{"train_examples": 39062, "time_shift_ms": 50, "spec_augment": false, "targets": ["machine", "speed", "speed change", "state"], "num_classes": [8, 3, 3, 2], "stem": "single", "label_smoothing": 0.05, "init": "trunc_normal_002", "residual_init": "scaled_by_depth", "lr": 0.0026, "max_precond_dim": 1024, "merge_dims": false, "epochs": 149.4, "warmup_steps": 4560}
Rows from block 5 of a small sound classifier, named by matrix and row number. Rows with one number belong to one channel. Each number is 128 + 32 x the weight over its row's rms, rounded and kept within 0 to 255. All counts start at 0.
Before each channel's rows are labels from the 100 clips, of 14848, where the channel reaches its highest value: "loudest" is the band of the loudest frequency at the time of the peak. Only what is clearly more common there than usual is listed. The data: simulated sounds of rotating machines with and without faults. In brackets: how many of the 100.
# convs1: first pointwise conv (model.blocks.5.convs.1.weight, 144x144x1), inputs 0-143
# convs3: second pointwise conv (model.blocks.5.convs.3.weight, 144x144x1, transposed), outputs 0-143

loudest: 2000 to 4000 Hz (41)
convs1.135 [149 103 141 158  92 174 135 143 139 126 117 125 115 125  96  89  96 129  35 148 134 149 122 138  77 130  96 253  88 108 126  94 121 127 141 137 107 222  68 195 128 118 134 148 139 146 186 168 129  69 189  91 141 183 105 108 151  92 123 126 117 136 114 114 121 114 116 150 141 146  88 127 125 154 140 180 186 223 118 109 152 150 151  74 109 156 166 119 101 155 119 136  90 122  99  98 154 158  86 170  69 116 150 125 131 125  87 161 110 117 165 133 159 130  93 126 120  83 102  60 122 133 146 151 150 128  90 160 136  91 138 106 127 131 107  96 154 119  85 144 122 166 115 144]
convs3.135 [122 219 186 161 131 101 195 132 126 148 117  87 109  66 127  73 192 184  21 121 155 163 122 127 112 129 159 138 150 149 130 153 110 136 147 133 168  81 110 141 115 170 126 130 147 101 140 160 159  97  78 176 153  79 166 118 122 135  89 119 139 132 186 123 111 125 130 134 127  68 142 110 151  94  99  84 142 136 152 129  62 169 132 141  93 111 148  79 113  98 115 102 132 153 137 138 136 111 112 133 108  70 160 111 117 114  99 136 151 174 130 104 154 133 145  62 121 188 111  61 124 123 170 133 137  68 133  63 140  97  95 137 157 130 133  87  92 121  90 148 101 169 188 136]

loudest: 1000 to 2000 Hz (39)
convs1.71 [ 82 139 103  42  85 134 154 159 151 155 139 203  97 163 104 116 158 151 139 138 106  82 114 187 165 119 164 131 136 135 152 132 132 158 104 100 154 163 127 155 209 111 162 123 128 115 166 147 191  97  93 127 158  85 130 153 147 142 126 112 160 119 106  80 131  94 117 120  66 137 126 118 144 135 107 113 135 151 133 146 110 118 126 165 111  94  99 128 168  80 192 125 136  90 151  76  23 140 106 139 129 130 161 133 102 117 117 106 152  58 149 122 207  78  68 144  85 177 144 109 144 231 126 144 148 122 128 125 125 134 122 121  96 134  99 131 114 100 125 132 102 138 202 144]
convs3.71 [127 129 125 110 192  89 168  84 125 151 178 183 140 145 130 133 135  82 158  56 156  68 132 128 160 162 161 116  94 115 121 183 132 131 166 161 103 154  80 145 116 160 127 104 154 142 155 133 135 134 156 144 176 131  96 143 123 174 135 105 158 172 138  98 127 122  99 167 174 109 127 151 153 150 184 119  92 139 171 155  94 187  78 167 167  95 165 131 144 126 144  76 108 144 110 158 130 118  53  69  48 106 118 111 120 105 156 117 152  72 125 131 160  99 143 140 157  99 122  57 115 135 178 158  81 124 124 112 165 112 104 154 141 132 198 198 114  48  98 134 141 159 115 135]

loudest: 1000 to 2000 Hz (49); 500 to 1000 Hz (31)
convs1.88 [146 122 140 180 133 159 190 135 129 105 134  90 135 151 121 207 192 116 112 122 136 130 161 134  84  48 114 164 143 155  95 113 117 121  74 128  92  69 161 107 171 106 142 115  88 103 136 102 126 134 171 154  93 115 179  91 124  78 136 131 142 143 118  99 106 158 173  86 114  69 127 131  82 107 126 174 104  93 153  99 147 134  97 169  86 118 117  54 204 126 113  49 141 107 157 140 106 148  99 141 146 135 121 127 151 142 136 221 158 113 140 136 113 135 171 119 112  98 128 115  86  59  55 131 133 160 119 167 114  96 146 107 130 129 170  97 114  97 179 126  90  74 148 130]
convs3.88 [193 123 111 138 119 132 135 146 153  99 160 161 131 101 135 107 126  90 184 137 145 155 201 117 118 147 124 106  96 169 160 181 127 100  77 131  84 112 133 119  62 173 122 156 116 140 193 149 147 113 116 103 177 103 156 128 144 191 143 148 129 103 120 125 133 166 143 148 167 144 156 136 169 108 101  94  82 154 180 136 138 147 115 175 166 106 141 106  79 119 108 192 106 143 137 152  81 133 121 144 103 160 154 162 106  19 100 157 182  55 142 146 117  40 155 141 198 125  73 121 121 116 125 140 133 104 154  95 158 108 192 101 105 155 145 178  98 145 124 120  81 104 143 119]

loudest: 250 to 500 Hz (41)
convs1.126 [113 105 133 124 130 118 140  97 126 113 120 114 117 145 164 170  98 118 135 147 113 198 121 137 144 118 169 154 101 164 136 206 179 147 131  92 166 191  84  98 113 117 114 169 119 120 124 103 152 131 106 141 155 105 114 126 105 113  27 104 139 104 122 140  78 165  99 109 137 140 145 179 146 127 124 142 147 102 181 146 107 154 107 118 147 146 148 196 121 122 143  73 116 110 195 149 163 139  94 154 116 162 147  97 186 147 217 126 110 163 128 151 130 118  85 158  93 120 120 156 120 205 208  82 157 122  98 118 172 127 130 113 151  78 231  98 179 119 106 146 141 178 144 123]
convs3.126 [189 161  95 150 152 116 165 121 130 117 106 156 158  95 124 116  93 129  83 168 109 113  68 158 117 210 132 121 141 152  89 144 123 107  61  76 134 148 166 130  72 145 160 125 119 137 148 157 126 107 138 172  75 107 127  89 156 126 145  59 135 102 121 122 153 108 148 177 155 143 125 134 141 140 109 141 174 173 107  70 116 127 156 133 146 179  85 117 100 103 153  79 151 180  65 112 134 125 105 130 115 114 146 105  77  95  52 125 108  73 109 135  93 114 118 108 114  93  84 161 134  99 119 143 145 116 190 172 199 217  96  89 161  83 103 127  98 192  99 135 107 149 144 132]

loudest: 500 to 1000 Hz (38)
convs1.48 [138  93 104 170 134 167 107 113 137 100 139 116 143 126  90 163 143 108 122 128 170 152 172 157 157 122 134  99 102  90 139 114 131 141 118 163  79  63  65 106 150 124  83 194 158 164 110 113 158 136 115 133  82 169 123 112 171 205 117 162  67 110 108 101 146 123  97 111 171  82 109 176 107 139 138 189  86 198 239 102 131 147 138 110 166 143 107  73 121 153 132 177  24 177 102  91 106  90 162 165 105 114 134 141 113 129 143 114 136 131 157 123 112 112 135 107 143  50 141 100 169 122 121 150 142 106 139 123 173 143 147 146 105  76 152 158 128 126 114 122 144 113 182 117]
convs3.48 [146  75 147 149 132 123  86  63 179 183 146  77 162 156  89 136 116 107  65 103 166 132 152 164 113 107 150 138 132  85 113 106  84 135 155 161 111 115 119 141 126 171  83 112  75  82  85 134 141  98  97 139 160  97  88 166 103  62 179  78 118 144 159 148 102  95  56 109 121 146 103 140 129 167 157 125 135 138  64 133 121 123 172  96 192  81 151 126 208 146 143 115 110 107 194  91 182 133 139 123  81 142 116 130 117 130 151 127  88 150  97 158  87 174 181 139 107 133 137 107 150  84 169 162 132 129 144 164 177  73 157 128 115 149 162 101  87 144 128  97 157 136 156  83]

loudest: 1000 to 2000 Hz (41)
convs1.42 [104 103 208 137 131 137 109 137 145  96  90 154 119 105 180  97 171 104  65 106 196  53 130 129 140 123  98  99 115 137 119 144 159  86 175  77 113 154 136 131  94 153 146 118 134 125  94 135 117 136  87 135 154 160 135 109  89 128 103 130 108 105 141 104 109 143 181  64  65 148 109 201 142 100 124 144 153 113 133 124 128 108  81  73 169  83 168 141 104  84 147  73  88  83 133  71  82  98 175 184 108 199 182 131 138  82 143  92 108  99 116 173 108 113 140 128 123 124 115 115 186  81 186  73 132  81 109 111 125 129 147 103 139  83  82  94  91 123 128 135 123 104 139 136]
convs3.42 [114 161 121 127 174 182  69 128 176 179 115  75 115 155  84 123 121 108 145 163 232  97 146 107  95  93 110 100 125 135 109 166 129 159  92 150 160 103  92  85 125 150 122 112 163 149 191 105 146 123 143 140 146 165  94  87 108 144 143 138 159 113 129 177 169 152  72  91 144 164 200 106  94 103  91  96 221  94 122 108 112 121 154 124 191 121 146 151 133 125 110 181 140 110  83 105 106 116 130 202 180 195 125 115 114 167 135 150  80 174  98 123 119 103 130 125 102 128 101 120 147 111 110 157 141 128  73 189 123  86 180 113 144 141 161 113 142 149 141 153 108 129 137  81]

loudest: 250 to 500 Hz (34)
convs1.78 [144 132 127 130 139 120 104  89 131  78 132 150  92 155 138 153 123 155 170 124 131 145 126 160 116  65 102 147 145 164 110 186 120  80  97 106 102 122 155 103 141  69 122 108 161 132 137 125 169 124 167 127 172 156 131  87 135 104 119 165 149  63  90 140 173 144 163 110 114 159 135 142 166 141 120 156 144 137 152 197  83 164 176 145  92  92 191 156 100 131 151 115 122  95 106 115 125 186 131  95 184  98 150 152 122 139 142  93 150 145  57 116 142 176 137  87 113 108 131  41 206  99  63 141  79 170 195 181 132 117 116 125  89  98 203 165 164  76  99 137 139 140 115 126]
convs3.78 [ 82 166 105 134 178 168 122  97 118 127 110 134  82  71  94 123  97 107 127  65 108  93  78 158  82 130 130  51 105 125  91 149 144 127 113 146 158  77 150 112  59 153 111  67 102 116  80 133 140 164 148  88  94 129 176 111 106  62 131 133 102 154 100 195  76 118  72 136 130 174 160 109 140 108 158 106 132 154 177 161 161 141 145 154 143 105 105 172 207 136 141 151 154 117 113 122  88 163 203 124 113 100 156 162 136 180 147  91 164 159 113 154  87 149 178 215 139 145  96 138 121 143 128 116 134 117 139 113 157  89 131 161 165 129 123 127 138 151 166 166 154 108 172 138]

loudest: 1000 to 2000 Hz (54)
convs1.35 [139 127 155 150 123 138 134 134 124 167 169 156  75 165  86 177 159 108 161  98 105 143  92 132 149 187 137 142 149 133 143 172 143 114 148 164 151 123 147  57 143 135 111 130  91 128  53 110 117 132 156 103 137 161 155 112 105 143 151  89  83  61  88 147  75 130 158 124 142 155 124 117 184 106 154 187 195  85 131 165 103  99  84 171 150 189  86  96 132 172 119 167 133 132 113 136 131  52 123 172 111 179 145 139 118 106  77 110 112 108 106 146 146 151 170 115 140 167 132  64 139  54 118 129 100 192 108 210 103 103 144 120  73 123 126 104 133 120 165  68  96 106 134 122]
convs3.35 [133  82 100 158 179 100  87 150  71 111 163  93 156 116  94 151 130 103 132 121 142  87 129 133 138 132 182 157 128 167 112  88 144 159 113 170 173 110  76 105  89 150 124 167 181  93 109 109  95 114 121 106 136 133 134 144 135 135 115 121 168 103 110  86  15 138 172 131 111 105 135 134 135 155 135 154 144 104  67 122 160 103  87 123  71 104 113 124 151 108 140 121 156 135 140 169 103  77  72 197 180  92 151 102 101 113 188 124 122 110 112 127 167  56 117 120  42 140 175 130  74 114 102 166 177 104 151  94  79 173 178 170 110 149  85 154 129 134 137 164 159 128 145 113]

loudest: 1000 to 2000 Hz (33)
convs1.99 [190  89 142 112 128  80 135 118 148 114 125 126 119 131 152 165 125 129 114 128 168 110  81 124 213 115 168 143 141 160 148 104 104 180 114 146  80 133 108  90 128 121 172 136 172 114 111 174 123 112 112 163  94 123 130 123 105 154 133 121  93 137 106 144 138 132 142 123 164 175 118 124  66  51 170 104 106   0 206 146 150 113 145 118 202 140 112 150 174 155 101 111 109 107 129 162 103 198 154 118 163 140 172 118  66 115 120 107  97 137 157 123 107 112 163 139  88 155 157  63  56 133 114 102  69  96 185 139 113  89 156 105 129  94 121 122 130 107 146 139 120  93 120 113]
convs3.99 [140 131 145 132 128 118 135 154 125 177 104 139 134  90 120 124 122 142 116 143 151 120 101 108 144 133 122 179  89 114  89 226  49 154 131 123  87  98 155 119 108 138  69  84 150 156 154 210 139  82 151 154 110 125 237 140 152 117 127 145 135 133  98  63 129 123 148 144 164 183 116 113 114  95 140 115 162 180 138 112 141 115 121 135 169 112 172 145 135  99  95 160 168 147  98 186 120 134 181  36 167  87 170 107 135 115 155 112  80 132 104 140 103 187 166 123 147 161 162 125 131  45 155 138 141 123 103 120 106 108 166 121 164 151 117 138  54 152 117 151 113 169 150 132]

loudest: 1000 to 2000 Hz (60)
convs1.77 [110  93 102 103 133 155  56  77 155 106 154 147 122 148  80  97 134 125  52 121 122 148 203 141  95 125 145 161 121 138 116 179 115  67  92 122 158  91 139 167 183 133 153 147 116 142  75 116 113 106  78  65  61  40 120 115  66 105 133  87  69 131 131  87 129 134 139 110 139 120 121 134 140 137 108 179 118 151 136  79  77 146 161  82 120 155 161 123 127 100 157 131 118 150 132 154 106  92 128  96 132 213 144 102 176 112  99 111 164 115 194 119 126 128  62 134 153 141 117 172 125 104 119 192 148 164 140 173 130  94  80  86 144 145 143  85 164 138 122  94 139 125 120 119]
convs3.77 [213 123  95 170 144 131 123 173 132  98 100 161 189  94  78 183 132 102 119 112 131 109  87  57  66 137 112  79  90 145 118 231 120 147 110 127 140 160 123 130 141 140 158 101 123 139 167 160 174 148 103 163 124 111 112  76 144 138 178  97 136  84 114 138 148 128 163  98 185 182 123 134 131 126 112 189 189 128 152 112 126 150 125 158 125 170 126 117 175 141 124 149 156 137  92 107 123  85 103 189 143 118  78  85 187 182  87 100 131 108 102 127 140 110 118 166 130 103  90  95 135  69  78 136 141 150  97 115 130  90  79 140 113 162 130 160  90 121 140 146 120  86 180 168]

loudest: 250 to 500 Hz (29)
convs1.59 [119 137  94 123 106 145 167 135  83 162 128 152 113 153 156  97 146 139 170 124 115 150 105 112 148 137 113 147  63 156 171 160 153 125 106 136 113 114 143 173 119 135 111 112 126 149  74 136 192 100 132 124 185 144 140 143 100  95 114 147  79 141  86 118 105 115 100 139 132 178  95 155 183 111 115 120 174 131 108 125 101  96 204 184 131 110 106 136 118 160 124  61 118  90  95 124  85 119 152 117 121 134 171 161 211 150  69 139 134  94 144 118 137  80  87 148 147 132 116   0 187 144 145 162 158  74 152 141 132  64  94  87 119 138 154 151  96 130 144 158  61  85 126  71]
convs3.59 [125 111 148 115 164 160 162 144 101 102 135 121 128 148  72 107  80  94 134 157 107 149 126 178 164 130  92 131 122 138 140 108 115 108 148 151  99 120 116 149 126 114 112 120  93  98 161 152 158 138 143 154  70  96 129 102 122 115  78  74 122 109 236  60 104 115 173 171 106 114  91 104 139 117  87 144  93 101 145 113  91 187 122 125 141 170 137 112 126 107 119 116 181 118 109 112 122 135 125 121 110 117 123 166  75 123  98  87 106 189 151  90 137  78 160  43  94  71 117 122 141 139  83 164 232 192  76 117 103 118  74 136 124 125 148 188 117 148 138 139  53 148 136  88]

loudest: 1000 to 2000 Hz (49)
convs1.40 [165 169 139 117 143  91 160 137 177 108 139 104 135  91  93 155 109 127 120  79 139 141 151  79 131 167 130  82 138 146 130 169  78 116 108  76 153 190 115 148 116 130 226 152  87 105 144 145 126 143 128 127 148 131 162  23 108 105 110 196 110 159  83 107 167 139 167 111 150 172 143 131 162 154 124 171  70  63 118 142 100 152  81 145 162 155 111 186  89  52 120  82 132 149 115 131 118 185 132 157 105  96 169 128 119 111 160 122 126 139  91 112 112 115 135 128 173 117 152 110 134 141  50 143 131 170 111 154 131 128  90 141 123 132 227 130 108  87 124  88 104 132 114 117]
convs3.40 [150 202 175 164  87  65 173 134 154 136  83 184  97 100 136  98  95 137  85 129 110 163 106 135 175 139  93 146 144 172 176 106 134 144 107 143 157 104 170 105 156 122 106 139 157 187 138 123  97 118 134 140 117 119 170 151 136 105 109  84 118  91  87 110 128 116 187 104 102  83 113 143 179 102  81 116 132  96 127 102 120  93 172 191 130 130 161 152 192 111 153  98 187 134 137 106 149 165 137 114 165 106 127 184 105  97 183 134 159 179 223 171 174 149 142 112 135 149 120 118 156 151 120 111 151 110 143 151 143 176 104 131 117  87 130 123  50 171 178 121  83 169 158 142]

loudest: 250 to 500 Hz (33)
convs1.116 [155  75 138 149 141  96 159 133 161 146 106  92 118 121  98 169 105 116 141 130 150  60 118 116 100 149 143 115  98 154 122 138 171 143 150  91 171 101  96 145 159  73 110 124 105 107 158 125 141 110 129 140 108 143 117 103  83 113 162 128 100 119 153 109  72 175 140  98  85 145 160 126 179  99 127 140 141 122 123  47 111 181  69 101 142 159  97  93 145  96 109  87 168  86  72 121 148 178 147 100 137 145 113 165 144 106  88 117 155 115 175 163 125 123 109 186 129  96 139 142 191  87  99 109 161 219  91  80  63 105 145 194 147 188  29 123 165 132 124 135 139 128  95 118]
convs3.116 [106 115 113 110 141 120 173 173 137 120 168 111 129 172 155 158 148 144 118 142 153  26 174  92 135 144  92 141 188 120 118  93 111 107 163 112 123 136 148 153 111 109 141 170 119 121 111  82 110 148  96 107 183 122 122  79 149 105 108  94 118 130 152  87 101 102 121  97 111 141 115 172 129  99 137 113 156  56 126 143 136 125 102 111 100 139  82 201  80 145 113  85 155 138  51 168 114 109 137 131 120 117 119 153 112 123  82 110 166 154 116  75 169 175 151 138  71 129 142  74 158 135 125 151  37 108  93 127 154 108 173  88 106  36  77 150 120  76 173 109 135 143 120  60]

loudest: 500 to 1000 Hz (30)
convs1.115 [185 115 131 121  90 125  96 189 144 155 141 213 191 163  84  94 120  74  85 115 102  98  82 107 151  86  86 149 192 109 124 171 161 106 135 149 188  95 115 157  95 167 125 125  98 126  90 107 117  90  97 125 133 120 125 154 159  85 170 102  97  48 115 120 126 117 131 135 110  76  96 148 156 168 133 121  98 144 163 175 179 196 117 155 135 142 104  79  49 126 139 157  74  98  96 110 121  91 137 179 119 104 134 102 130 116 101 138 123 115 125  98 175  72 198 129 171  85 117 154 107 120 125 133 130 132 118 126 110 156 133 119 132 176  99 158 117  74 169  73 132 147 112 135]
convs3.115 [160  85 106 148  73 131 124 151 170 115  98 133 171 149 140 111  97  60 123  92  87 110 112 116  95  88 144 148 159 175 145  45 210 121 154 153 145 121  98 134  76  69  93  84 115  52  79  62  80  96 113  84 123  57 156 115  98 168  91 146 140 110  85 134 129 113 166 109 129  93  74 161 116 132 186 196 136 122 109 160 145 126 128 112 150  74 134 102 152 111 152 149 137  88  92 138 154 133 101 115 164 121 112 100 102 180 174 114  92 114 136  99 135 101 122 165 156 133 119 142 154 171 129  93  96 128 119 129 121  99 119  92 131 117 113 110 145 227 115 117 152  98 112 111]

loudest: 250 to 500 Hz (32)
convs1.131 [144 175 152 144 139 168  99  68 143 102 111 139 139 123 176 160 111 128 171 131 148 111 126 113 118 160 180 101 107 108 107 145 134 134 142 158 167 119 134 134 157 109  52 120 131 100 122 106 169 178 163 148  97 144 152 181 225 153 142 122 142 166 182 143 158 115  85 181 109 113  97 102 163 124 131 106 192 147 192 147 109 135 112 103 118 147 172 107 159 128 141 163 165 106 157 119 112 164 153 150  41 117 220 120 125 109 162 166 129  78  83  96  91 176 178 125  93 136 155  99  48  92 126 117 190 119 150 108 118 146 188  87  96 104 118 127 117 119 114 164 115 141 132  98]
convs3.131 [ 92 167 118 202 189 132 136 132 107 107 146 123 150  93 157 149 104 115 108 133 176 176 124 131  95  82 102 134  89  69 149 158 101 127 109 137 127 133 156 123  89 141 164 110 116 166  96 104  72 159 144 179 190 117 129 137  85 185 132 120  68 111 137 213 146 157 139 117 125 120 109 163 119  90  68  92 171 147 134 120  94 116 143 182 132  85 120  98 161 157 168 192  82 142 153 121  89  88 129 141 146 100 153 108 113 160 159 110 231  95 143 134  87 110 113 174 111 116  51 147 151  66  72 114 106 128 116 137 112 151 147 150 113 108 112 145 150  80 140 155 168 116 152  91]

loudest: 500 to 1000 Hz (37)
convs1.72 [166 119 151 183 131  98 134 113 138 119 161 162 118  92 148  52 105 142 129 118 118 141 111 119 163 125 100 122 107 110 126 123 186 130  99 135 163 154 105 119 141 144 147 160 145 147  40  91 159 142 156 122 127 118 140 112 109 112 140 159 117  84 151 163  85 110 111 171 157 186 183 157  90 121  82 140 133 159 155 103 187 141 169 208  81 130 154  94  64  73 151 128 149 126 133 143  95 188  92 142  85 129 178 161  89 121 103 153 134  76 102 124 181 113 111  99 168  59 112 117 111 134 119 160  99 129 126 178  89  96 109 120 151 162  95  64  53 116 122 209 120 116 104  94]
convs3.72 [106 143 156  95 134 159 130 143 132 156  97 167 167 174  96 126 110 112 158 102  95 165 168  99 125  86 209  85 172 194  44  98 222 107 121 164 120 127 156 175 156 147  64 178 175 160 176 174 133 123 142 126 113 109 130 121 164 142 133 122 118 140 125 151 138 141 124 195 112 151 129 159 165 107 162 152 113 185  95 157 176 124 155 121 164  74 156 139 100 168 148 106 109 161 125 141 162  91 129 140 126 111 176 162 136 149 116  84 150 158 193 204 168 165 121 122 156  88 140 171 120 133 139 100 111 152 114  86 152 128  93 103 124 129 152 133 124 133 138  83 159  55 105 132]

loudest: 250 to 500 Hz (30)
convs1.13 [140  99 148 154 110 109 140 131 138 140 135 134 137 114 144 165 164 152 108 125 151 114 147 140 133  61 127 129 104 139 118 131 104  89 127 135 148 126 117 122 186 178 137 137 142 121 103 131 100 167 122  86 132 162 192  42  94 163 141 101  82 119 110  78  94 135 116 132 164 125 101 125 124 115 108 161 214 126 130  71  65 135  96  38  52 117  93  91 142 109 172 119 112 172  79 141 177  93 149 110 112 133 115 167  62 132 132 121 135 208  94 127  95 121 101 144 110  81 120 206 115  98  86 100 150 151 111  77 125 177 141 161 121 157 175 119 134 167 142 144 102  84  50 133]
convs3.13 [130  88  92 110 152 151  98 127 151  88 132  86 140 104  97 115 131 114  79 137 125 133 118 166  69  64  78 137  54 117 158 114 110 185  99  74  74  73 118 143  88 138 111  74 141 139 122 137 141 150 129  77 121 130 136  80 130 106  94 119  63 132  66  95 174 140 108 134 107 139 143  74 112  81 169 128  73 105  85 101 161 153 101 134  78 133  77  97 204 119 140 192 105 165 127 133 103  92 164 144 163 127 113 109  97  74 103 101 168 103 126 174  97 133  73 119 135 101 113  99  67 139 147 185 139 144  96 171 126 155 141 122  88 112 119  84 120  61  97 124 117 100 122 118]

loudest: 500 to 1000 Hz (37)
convs1.74 [156 163  89 114  90 113 134 104  80  74 112 132 134 153 102 143 176 142 123 121 140 161 162 144  84 131  86 126  90 120 129 104 120 148 130  97 112  99 180 167 136 143 112 101 111 131 173 123 129 103 111 165  67 132  68 111  59 115 113 149 104 129 128 132 109 141 153 122 113 145 131 162 121  98 166 100 141 123  90 151  87 156 126 105 142 138 215  63 207 130 109 167 173 181 114 151 172 164 160 141 112 133  82 189  89 115 179  87 160  96 120  99  93 168  78 158 162 137 156 178 140 131 189 119 147 189 145  89 240 124 147 174 127  89 141 149 149 142 153  99 119 129 132 102]
convs3.74 [ 90  90 117 175 115 129 122  34 120 181 142  99  82 160 118 137 121 163 147  92 132 147  78 165  92 218  96 132  96 122 120 189  96 100 168 116 158 146 209 134 160 108  99 147 125 122 143 173 113 175 141  97 130 100 110 159 125 167 132  67 136 120 130 192 139  84 114 122 111 128 135 109 100 111 181 146 158  91 155 139  89 128 181 157 196 154 171 197 172 124  88 127 144  77 122 145 170 139 102 145 130 113 122 121 118  96 153 149 162 127 126 142 133 147 118 141 127 101 159 136  92 160  96 125 191  93 157 199 120 102 129 120 170  88  50 151  96 163 106 143 137 108 130 128]

loudest: 1000 to 2000 Hz (41)
convs1.81 [ 96 176 168 174  90 133 185 128 129 123 119 137 125 168  81 125 215  86 142 128 129 147  84 114 159 136 145  94 103  57 128 103 140 119 111 140 141 132 193 128 154 120 118 198 116 116 154  95 139 137 151 185 143 107 150  83  76  64 153  76 146 137 143  99 120 131 121  97 156  70 100  65 165 165 130 180 152 147 148  47 181 137 121 158  94  80  83 104  62  70 125 152 148 128 140 137 152 104 128 154 126 146 126 112 147 118 128 135  86 136 126 144 220 124  84 178 144 158 170 121 138  85 151 154 118  97 142 141 134 172  88 161 152 139 118 114 145  71 132 106 143 146 141 162]
convs3.81 [ 90 149  80  67 151 125 126 129 117 109  94 154 122  95 126  92 161 160 129 118 201  96 157 114 128 108 169  96 173 157 155 143 111 104  85 132  96 170 151 183 127  84 154 121 152 148 113 162 155 160 176 127 177 130  95 117 122  92 139 206 131 124  84 129  82  69 169 141 141 141 125 103 135 130  96 176  78 128 158 126 116 141 124 149 124 181  83 134 109 129 120 101 129 132 100 105 115 121  88 158 133 124 157 161 196 134 162 134  83 125 126 158  91 155 102 151  52  99  74 160 137 113 167 114 155 169 125 183 136 145  82 206  99 113 139 214 135 160  98 187 159 103 123  67]